Rows from block 6, named by matrix and row number. Each number is 128 + 24 x the weight over its row's rms, rounded and kept within 0 to 255. All counts start at 0. Numbers have three digits each. After the name is the row's rms in percent of the matrix's.
# weight_ih_l0_reverse: LSTM input weights, backward direction (gates i, f, g, o stacked) (model.rnn.2.rnn.weight_ih_l0_reverse, 512x256), inputs 128-255
weight_ih_l0_reverse.394 100:164113156130143116092150129104133104138173134121155117116135151087118132157092088142135140121082124137138133130097165108140154093087158153133168107134133113114121108155110109070161104114091136112129127103121115147161158115162078105123117107132168143106162123147130112104148145111131157103141125082132080096115169121129158135157169174137121111180103097125159115141135128153147149108111
weight_ih_l0_reverse.395 107:131121140081090157178119132096170111118116118139142201067127112130110130132145103111168137136093116103097118171142166114119151110152146131148122129134164093133142096137138160132111120126126164157138084096141112121145113123137105121136086104134108116118103128129094175117082114115180117107152085141085127135098130158137156119106153135134138128165140149107109171128142138150085113165076
weight_ih_l0_reverse.396 099:132102143161169094101175120123095182143146119070093057100126129166109114127117128130145137132121125203130126114131115125125101144088096171096144116100150109111147105120117095113096162150133129114142106107137114140113143122130131149135122140166078131131135139138104093121152128165118150107131144118109169129103181115142123125135174133114167113133103129131083119104140098161089126142125
weight_ih_l0_reverse.397 101:181082140151140126083141159127133147135127151097154149144166121138115086121150157148145103131138106119089139121093115119123126115117138080146132102138155145097144136148115105146146112120094127124177150148194100160129122107112112112153092131124124116124134135112137104097084109146110092147101141118145138120177113144137065130115143156162114146074122166169144146136130113164107131119125
weight_ih_l0_reverse.398 099:140112125098132116115120142122106182113133147115118102077116125123140127127115121087081122118121083089115097133123167121113133134138148103134176138130104113095131131149151134132155152117138124113145176125122132125149141155136142098142165098107150131132117192101108102122152157136115135114089113119126088073142157127153139111128123121107148141147134148135109103106134083137116166178135
weight_ih_l0_reverse.399 100:143155121115127130153097088125177149149097139091125126122122091132175111083118157116087119153172133160134141146128130120149072131106120146101162097108123145146127132159141145093124134108107152131158148119108116161116133140158155139158095121093134130115131137090104115145123087133123085108122127123153129111115136128154115086083128123121098134136170129118137152148111129116097164165125
weight_ih_l0_reverse.400 101:124146096118113124149126091116131093160157136109122151154144113132117095132132129175127099122172166131109140120156129152111117105115093121134106121117126135155136131134130119129156169103075151120111144152102120137100130137155154132167153138146133098125132176120166150112146116121148130093140136148095156086149078109137096083189151078134120109134124104138126121133102160133113123102150
weight_ih_l0_reverse.401 097:121118175158140133118098107087099114115102147151127132100135150116130117138117111152157134160138149127151148136141134116135096111128151131139118133153112139126131122119102111108129116119092172109140124104082136165119112113091163113081116130132146110141143170156148122157119120113157088130148114088137132121129159137116142192117122125087109109142159168143095159124116123101173154130087
weight_ih_l0_reverse.402 114:138157133156132139147145158109090131163120102123116132126156166135124107143152126152172113109077131142127125131102122150091098123114191136160153129162139113135163142149168127122132117163126116129138145132095202092121136084108085124133161146112181168118176154106116134109160120143092111173141130140118089109135101141125113164103121143109085103141135106115122135167121165193121136118150
weight_ih_l0_reverse.403 113:147101124161163176128150144102113144134069142126118066123158129143094152098163064132086136126145085137156114137133118128116138115130179126142112136147130164120150096103108080118155130135105120114137158117152135129145124133107085133130129063144145118109108125140122120126115131119082155165153074106108145105146147118149133119095135141120130141133156143141127124139155143093133104109085
weight_ih_l0_reverse.404 095:115105151149125126154193126112096136176139116115127137132126161158149130167102157119217103151153159120179144131197114150117146139095118142127089113084124104145143113144117103107124095150172159133136128097093131110122150111154126155117160108122123093127118109132120127126150127131144153126080156136126136090131125158158129145147158125153123137132099099150110189146153173155170137122146
weight_ih_l0_reverse.405 102:094085070159103146114123091153106156072107150120123155144148148142106095143119106088110144123162113087140121164119146184133163128131133113116147104125131111165119146146171175143106134144108094137151091157140110132101108129151121126144130103085131135106098118069118139151133159153122127106106121153145111106121104124135093108113108123131154105163144128121083128121115131149152107168109
weight_ih_l0_reverse.406 102:177181130155119119122126167030128121119122123136127133151111158152122089114148114125124109139075120141183095130131140167201141115098130165125126164109116124137143101118150171098107153122195098065128137125118122150162122104116141149123169128152167155147128098123132129120179152115109150107084113132147079096163140151130113114142101102116143113136162139117128121099107155079130129089140
weight_ih_l0_reverse.407 101:111136139116158166122129133114131159124126154121105158135147085171121144123182114120115116102128121131113123121111137133119115104127190120104132129186159154165108128132130089109096154134143154122058116147144162135061119148106119099142098160137109175118120132084080113147119128154106092159133130119107085129147108150093120133134126124126116080155119123150115112084126141147129130070126
weight_ih_l0_reverse.408 105:106116149110128123150154125092165213127109145141107110105120109142146145089118150109159124139129149121122146118132140139129099110129174132138118145106115156146112118131126120128113098164117121113163125139161162119112166118113114088125092138138103122110145082142162166133104150116114115187084141129099146127121170112147113127120096156109131137128146153086165139106139095151143123099114
weight_ih_l0_reverse.409 102:148119147148185119172126109122142111135126098094126138172098134121188125136149114118089139109129173149139118127139147128119155127130191171169082177128077150129123107172107146157136143135070097123140130120131139108134151059117134120154134137156114126100177161135128075124149152112110104175101111122140120103121101118096115175125109147147134117116117108101129099134114142110130151118115
weight_ih_l0_reverse.410 093:159115104132106136121099124096134103128097137166161086116101091136119127117118117127103145163156123146088141097099131126125100114139127112103130116118127107109114159126147115137103148149088156123143161100140148163150114092138191110145139083104133135154141131105121163101119069129124082123109131105128165158130147178125139142118096133177173116150129164148122115118115108115152154091122
weight_ih_l0_reverse.411 105:116137125137113134113104206128167166124142116098096112125124111158162129130141107098184146081124158123137108098115135106126130103078121120132130121113139121160131143117158130097130102081104079124145129149142112125156138139117131116171098141135121109169113157133131175087142143102180117140116081126131157172142121157116149126153135111113159136134126139140173146162141130123114112096120
weight_ih_l0_reverse.412 103:116108112140136117159159156157126085125122147113143099109155154128152142116149154143123177146109105117097106126135130142145108095154120130107141140130098085157125137127083144157106158106142132122168121089161106161158111134128149132122102137128159165105132133113140148077149111143144149122167132189153111134136120097118101128127199088088186104158150103172160111152154113075102150117132
weight_ih_l0_reverse.413 102:127122133117132068120200156063132154108190163130131132070104154108112148146079132152123124083119126116125099138150146149113122136119102118159130135140136141138143118150132103103140119138168136102083157157117129132066140125137075116155144053133119154207121146132105161112168083126125116096142122130097141154159141165139157141072123108132125139089122155128125111106131149137121118137154
weight_ih_l0_reverse.414 105:143155124140146154107161121074160135149129143150146115115127131107148131121147099102164113114132152160112162105121138181145094118136144140109106107153144091142114134131145128159161138148114118083130149097144130102124155079128172156147119165173087147085071121148144098104114140154149142138127144142120144093099122153148136128122075140121143101151079085110148070092156153132157122176114
weight_ih_l0_reverse.415 110:125141124122120154108183148123141117099118101132120114141110140145121113135099142131103111168111123129114155121119091131120133117094121101091128130112135106081092101134146111145148126152162140126108186142120125129128170151128072121137117148085118160114116129150109124179149103090125117131156159096104133123137118135154091109121147140133088122136117163132114104142115114096094130123153
weight_ih_l0_reverse.416 102:136100113133096143127155061104132144115078128187077099127117155145134187098099151140150135167146163135155129114164126085111126131136158142091159136123111144120114118093099067133144129120110129120154152111129116119150138119118159126162137136110079084116169110156110093126143144141139102087118143130122157116093095152138107107143083108163116125070111161097141151135128158133119158159091